From a checkpoint of a small sound classifier: log mel input.
Rows from block 9 of a small sound classifier, named by matrix and row number. Rows with one number belong to one neuron. Each number is 128 + 24 x the weight over its row's rms, rounded and kept within 0 to 255. All counts start at 0. Numbers have three digits each. After the name is the row's rms in percent of the matrix's.
After each neuron's rows are labels from the 100 clips, of 14848, where the neuron reaches its highest value: "loudest band" is the band of the loudest frequency at the time of the peak. Only what is clearly more common there than usual is listed. The data: single English nouns, adjectives and verbs, spoken by a formant synthesiser in many voices. In brackets: how many of the 100.
# fc1: MLP up (model.blocks.9.mlp.fc1.weight, 768x256), inputs 0-63
# fc2: MLP down (model.blocks.9.mlp.fc2.weight, 256x768, transposed), outputs 0-63

fc1.147 155:124148126144156140133176117148149144122097154167141139102126165122106093118082121144148146163147154157137132151093121134118084099096128147130167110145168113148138178107112085113116140159135130
fc2.147 141:145131109200090129115130194132138088143118155138128112135117169092165120143080136129122151133144114161184125121107139133129144161088143110117161131109191123129132131150161128165179150121145143
loudest band: 500 to 1000 Hz (46)

fc1.222 108:120152151126103155115146132139110156135134087160118131088155143087115165123127129129139137053129111152108167130127164125126138125117132182158123083104127144148119110113118159120150129123129099
fc2.222 100:111121113145108146137142120109123133147128110113128142120117131127152151164226092135112149100124112088112140134102130145118148168157080142133117109110093136093137172152120153063100165138132111
loudest band: 2000 to 4000 Hz (33)

fc1.358 103:129157160124134151153157148138111148131141123149122097082157117057149199152128096133124153098132103175131175128134148104084123115099127179129099052091107153144120124135128123134144129121107118
fc2.358 100:108101125142096147131161115122119144130140123106132162131143146127145150166204092133136194103094123063138131130130134128133155128139079121092134105153120115099159143143131160060106160146153103
loudest band: 500 to 1000 Hz (43); 250 to 500 Hz (35)

fc1.213 100:106126149134097163107159101129126147116140124131119152087153164095119164103141134119122135088142107137112183129074139106105132127134136165171096081130110140154112098146125136120142102111088110
fc2.213 103:099119126142127128151141110125127134150131143108118163113119144129143155155232081122116161108100108090102135144113150162122142160152083143142130100127108109099148153165124169079095165146144112
loudest band: 4000 to 8000 Hz (33)

fc1.464 120:137207135154117107143138123128125130131129179127167113105129137166117107142116114117134139135152165148121134106102096131173146143114132142152156141118109111161127114168137085122113081155159157
fc2.464 112:156124122179113115115081147168146058155105113126158129140147114105116135143120146114121158114151134122158135127103132146125095137150129128104154154113158110118173156117168095111120107168115187
loudest band: 500 to 1000 Hz (47)

fc1.360 100:108146145140079136100177112113093137105141104157127144093150158112110183113116144123123147096143108143120150141059152107121144113143127171183107074134087149154110096151133146141144123116110114
fc2.360 101:101132128131135137146129108122125147149126130109128159110133137100152149159238092132120154107093104090084119140108165164113134156163087147136127108117112110097140166160121163085084137145129110
loudest band: 2000 to 4000 Hz (29)

fc1.214 104:110181175164134095117116109158108106118113108149134105125181128113091115127090090103118128098139138166109167110157134137159131121136132124154147146121114128139122128148184087124137126127129179
fc2.214 104:167157140094118130107112114154143098101104141150142135102137110187090126104145148115124154118126131098146118117100126150144077132122149141124148167141126101121140142093116114052193121139133161
loudest band: 4000 to 8000 Hz (37)

fc1.459 127:157112127140131143120159116116125133127150135147126117123108142126143147205129122118110127138128143100139122142139126111198141098134122125118139125088115149169127137159148120127138050101143136
fc2.459 131:147152122177099134118121132168172066142146087105140126145143109114128117136133145125146164129155149109110142116119139114101092136135117134090141114143140099116181151143160116155129105174135187
loudest band: 1000 to 2000 Hz (31); 2000 to 4000 Hz (31)

fc1.155 104:125167163202143095171133127144142135107074142142115103112132139103095120152126082125130176112153162167139176106124147128160166146142114123127184117098107168154122132151149120143134119142121132
fc2.155 099:155149149101096130098108105155135080131080149151156121114147089163128109112145156139111156131148143127176140126098101140148075135116141139115136136161142114132176133120158113067169094147126155
loudest band: 500 to 1000 Hz (58)

fc1.12 103:092136132137061147102133116128126166133124124148106157087125146109132154148113150116122141076146104117122167118071143092099142127137123178177110100123101131156108094140110181162157123114109131
fc2.12 112:114103138137143115163147120120126158150121126111124157104103141081153145152242087126126136125090111108092118158117146179112147155172091139130125091133122111089124148160115146051088168133123087
loudest band: 4000 to 8000 Hz (30); 2000 to 4000 Hz (28)

fc1.686 105:131138177128100155112150113162117131127151106150136140077158161098101152128160137160121152083150102167086168127078131104110149128129151154148128096111092159170098106146107146135154126100080127
fc2.686 096:091109124165109157138154126124146143147117120102128165135103163121162152151200080132105162100122124101104137142105164149116137164149089153139116108138117111099134149160131149065099164157133113
loudest band: 4000 to 8000 Hz (37)

fc1.384 104:143149143142130150096174119136116139096159106136116168092104132087123176149106136138125153101095136139126165157104184082125167113119158181116136108054143139163107145136121118130159116139099118
fc2.384 100:111155125170118127134136144121128127151130106110126135129115127107139133162168120142127168093150137111098132135102149150130136166144109120110136100106125123114140163130149158107079146142117155
loudest band: 2000 to 4000 Hz (44); 4000 to 8000 Hz (40)

fc1.477 103:128142136126076162124146115152113144104150092139120139082146156073126151148144154145129142092137101151070173140081153116112145127123136173140101087103094167172106104143108143149164111098099130
fc2.477 098:096126114142120148154157114125141143150126127106123157117110143110153150159198073142112166107109120105088125144101180159105127154160093141148133102126099122099143154152118153074097151154123112
loudest band: 4000 to 8000 Hz (46)

fc1.328 177:152151120102132122102134080143119140108120100141129108122142159076127204133037154160145149085150130120134154129108115117117142144144110126162149087107138139117119129098121160185104124104137127
fc2.328 160:125161147133125127117156139126073123126113120156178128104152072177175127150252107119162116141129127125123122117140166105125129125110128117118121162127128118153114113158129148100083090137124109
loudest band: 250 to 500 Hz (37)

fc1.654 100:142130157127078152113153116137133176154132092131118121116129182070131157159078143104133120081137122129136175142104171106111124127148159141139102087134100131108124049118136152148137141118106157
fc2.654 101:096107129127143150138152117107128153143115140119136153094113133091153141158233090125124155096103107120099123146113134158116139151168096132152132094129120127103120165161127138049093179144113096
loudest band: 2000 to 4000 Hz (45)

fc1.322 094:132165144153140104105121104160110094118106139119116123143169144121100137108142093117138126100145159128099129103108128121162157121139098150134179128106087134130128133174148143142132084135129154
fc2.322 105:150151131129105143103111101166176069137112117121151131120153094144128120140142145114127149115134140128151131087099109138099068114147130144088146158156106096099163137112162123080150090177125163
loudest band: 4000 to 8000 Hz (33)

fc1.476 105:070125140137085149143140144122154162119147081146133142102138153067127110156109146113157122094114117147129162143123165116142122137157122163161080094126112128125120091144092141140129169139129142
fc2.476 115:098110124125122112144160116112127163177129129131137148092100136115117148146235107097122153117098118109097116153125156152122153156164095131140119080101102122090117156135124140063112159143132054
loudest band: 4000 to 8000 Hz (28); 2000 to 4000 Hz (25)

fc1.257 116:169107104117110140135139146140149095170168159099091172170095140144158081126163102141126114153106147085132131125173140100122130121146127124147101111130123120135150133134097109111129109132130109
fc2.257 110:166168170129119100135165124136159081106184105131134134135133095159155100125161111125139138138167141165102089088138160080098127119085131123078127137173159090126133120144145124168135103151144104
loudest band: 500 to 1000 Hz (34)

fc1.46 114:142181154148097114124138124165126144106109141177144045125167128101111131111098111093155121139116129151124144150104132119146130104131123130144133144117130149163138146112153098129139136151134160
fc2.46 118:181133134106107107099108108144145114115092097160146109097124092211096120128150134121116156134126117098144119131093123151155084122098137137139148146140112120136149133128117117059175125134143129
loudest band: 500 to 1000 Hz (34)

fc1.289 101:127136167152094178127154118149122186141152107135112117095149155059134139131117133128112143079153105136118188117122145108111138132126141141153074085126096129158116092123118141144134107106122140
fc2.289 100:105121129123121147149157111107128135158111129110135166116105158133134144159207078126117164088110109113105141156116153161118152153154098131150132084148131129088132152151127145035107177150136089
loudest band: 4000 to 8000 Hz (31); 2000 to 4000 Hz (26)

fc1.133 131:095093121146089141158158146149159177171119114132124118105127139052128089141163122151120133137109136135080159134132125111119156156118126133148130105111141150138119098135092142113109121128113103
fc2.133 132:130086132143088135156176129103123172155153132141125147096105140114142144185189122085117141095114109128093124157139160142107131137147114130154132085138139144106136135138117148106083147118136087
loudest band: 4000 to 8000 Hz (42)

fc1.419 104:132135134121112109122130137142092144128181105127132109139123170070117127157081137076140133119161119124111084108136143071097137162122126147111122128108118154112168094165119156139111147120141123
fc2.419 107:091130113139135129119149136087120219136126153110127146100142149119124142162218131129112167086080127128093117159111188169121127136168129133175138112077097144115119155144157125078118140152094121
loudest band: 2000 to 4000 Hz (31)

fc1.332 123:167144160115087180151130118188137172114128142112110096122127174119100155144081127166117129094181136149071124108143087108100141128137124116138127100149070158100144098141083128165156165147112124
fc2.332 107:132113106132110139153142147095184165145134110123107176117119169071155132130132087168098166101087122123119159125110155145098139168112109142140109118117130118112133146146114129048103121130116118
loudest band: 250 to 500 Hz (42)

fc1.690 123:179096103117134119143138178120144087148174164126112151118080142134146082137147103158132124170135131088155105103146123081107130128137092143160096117112144115120117123143087113104151118143132091
fc2.690 110:157156171154162088130134130125167081119172134122121125126158119199151109107175127110140115154134141152122095107139162085109139105098148114066137156195138086137140128138143121154131115132145115
loudest band: 500 to 1000 Hz (41)

fc1.310 097:153153142131111145109157129131118156115163093145093129103123168081143168139091124105148167091122119121132168128108172099104146114137149195121108092060120161166090130134099120142162111122090108
fc2.310 094:114148121152113152125166135108124153146122116112120146142121137115145119161171111148135163095126137113111127146117141158132154166144098125117137097132135126113140165127137165098083150132131131
loudest band: 2000 to 4000 Hz (44); 4000 to 8000 Hz (37)

fc1.313 187:130099097132146110139150186139144126154110137124146112122135116084129140088183134121095110163124134164125158136138132117164109149110151105126196142139156154135097129113114138012154132088096124
fc2.313 150:141102136110099147120113069117111153143157148155093117129154120154134125197116164114119151095141116126155093140100158159120140143115119158131126107125112151134118141121143115242118123138147126
loudest band: 500 to 1000 Hz (67)

fc1.100 139:121142126120122126146158111161118139127153167165156125096119147127083084122079136154115137135153150142165132172102103145106115145097167161118176102126204116148130118133085081143132135142136151
fc2.100 132:156110106206111126119092163139132121151093157152099108127141170103138122131115114113118145119135132140195138130124126122115157184110128128098167149093148102127122146145157110178155146134122143
loudest band: 250 to 500 Hz (51); 500 to 1000 Hz (34)

fc1.221 146:133151112101124133114181106136178143092118174153127133154085156128128105111064111124140144138147166152139111141154106134122098118116135140111142084142168101124150155108125113093130144185127135
fc2.221 132:131136129187119129107145174110154114151117129118124110126092161104154085160073139118129149115158123188158127100123143123116150154092157096120151122122160119138124138129147110155152162109145153
loudest band: 500 to 1000 Hz (69)

fc1.704 118:166084082118118098137111168121140097162165139125087143158119123158157111151154122130160141179128124105120096109137138092121146139136105149141109115123160086121119117122084120107148135132128100
fc2.704 110:160160171129131109151135108135158100105160111125138145113131101152161117116174122121134128146165142161103072094146148089110135107091142110084134148194143091125129107135143122170124097147141098
loudest band: 500 to 1000 Hz (45)

fc1.467 099:144154144141134114108133107152126106108120135130119116128145150136112128127140099132124124121142134120118143089133100124155158122137118159135153120121084161156116162162155134124115089153133137
fc2.467 114:147141130154088142090115097169167056146122116113157131144154103132127115133157158122129162118143129135147137109094116136115064125139134135089161143166110088104176138128162116105161095182120189
loudest band: 4000 to 8000 Hz (37)

fc1.415 123:150105118104108094152154183141151086159155148107103181173095137142155084107145102153152114158127144073129100139140120088154144173153114128153091091119151109127124129130090102102122121117118074
fc2.415 123:173179163145146111138162113133168092097162118133142123111132101197154107099160142117136134140156140160109113101146165089126121097082127133094134116176147084133139117128146122151127095145140111
loudest band: 500 to 1000 Hz (40)

fc1.381 106:140148144153144125101132123123107094133138135137115114133134108154136166153119110095147126131143117119138120105131132136184178106136118094132140131087093130145163134179168108132130086112150135
fc2.381 116:157159135176101115098091110163177064143139105107135118156160108118119131136160161120142161122151126131128125105132131120115092097139122148062155129176091075112170139129175110122125089173152168
loudest band: 4000 to 8000 Hz (27)

fc1.272 102:131112145123112182115125115163113165139109130121096107115119150086151138168082147161131133071162131141108133154130153085076134140153140119123099085100099136146110094144073127174151146095111102
fc2.272 104:132085135136088156166164153119152154162116098128130179103121164103137140152179072138109144098119135128111164145104148148105150151141109121157133101138126133100136142158120127066104140136120115
loudest band: 4000 to 8000 Hz (59)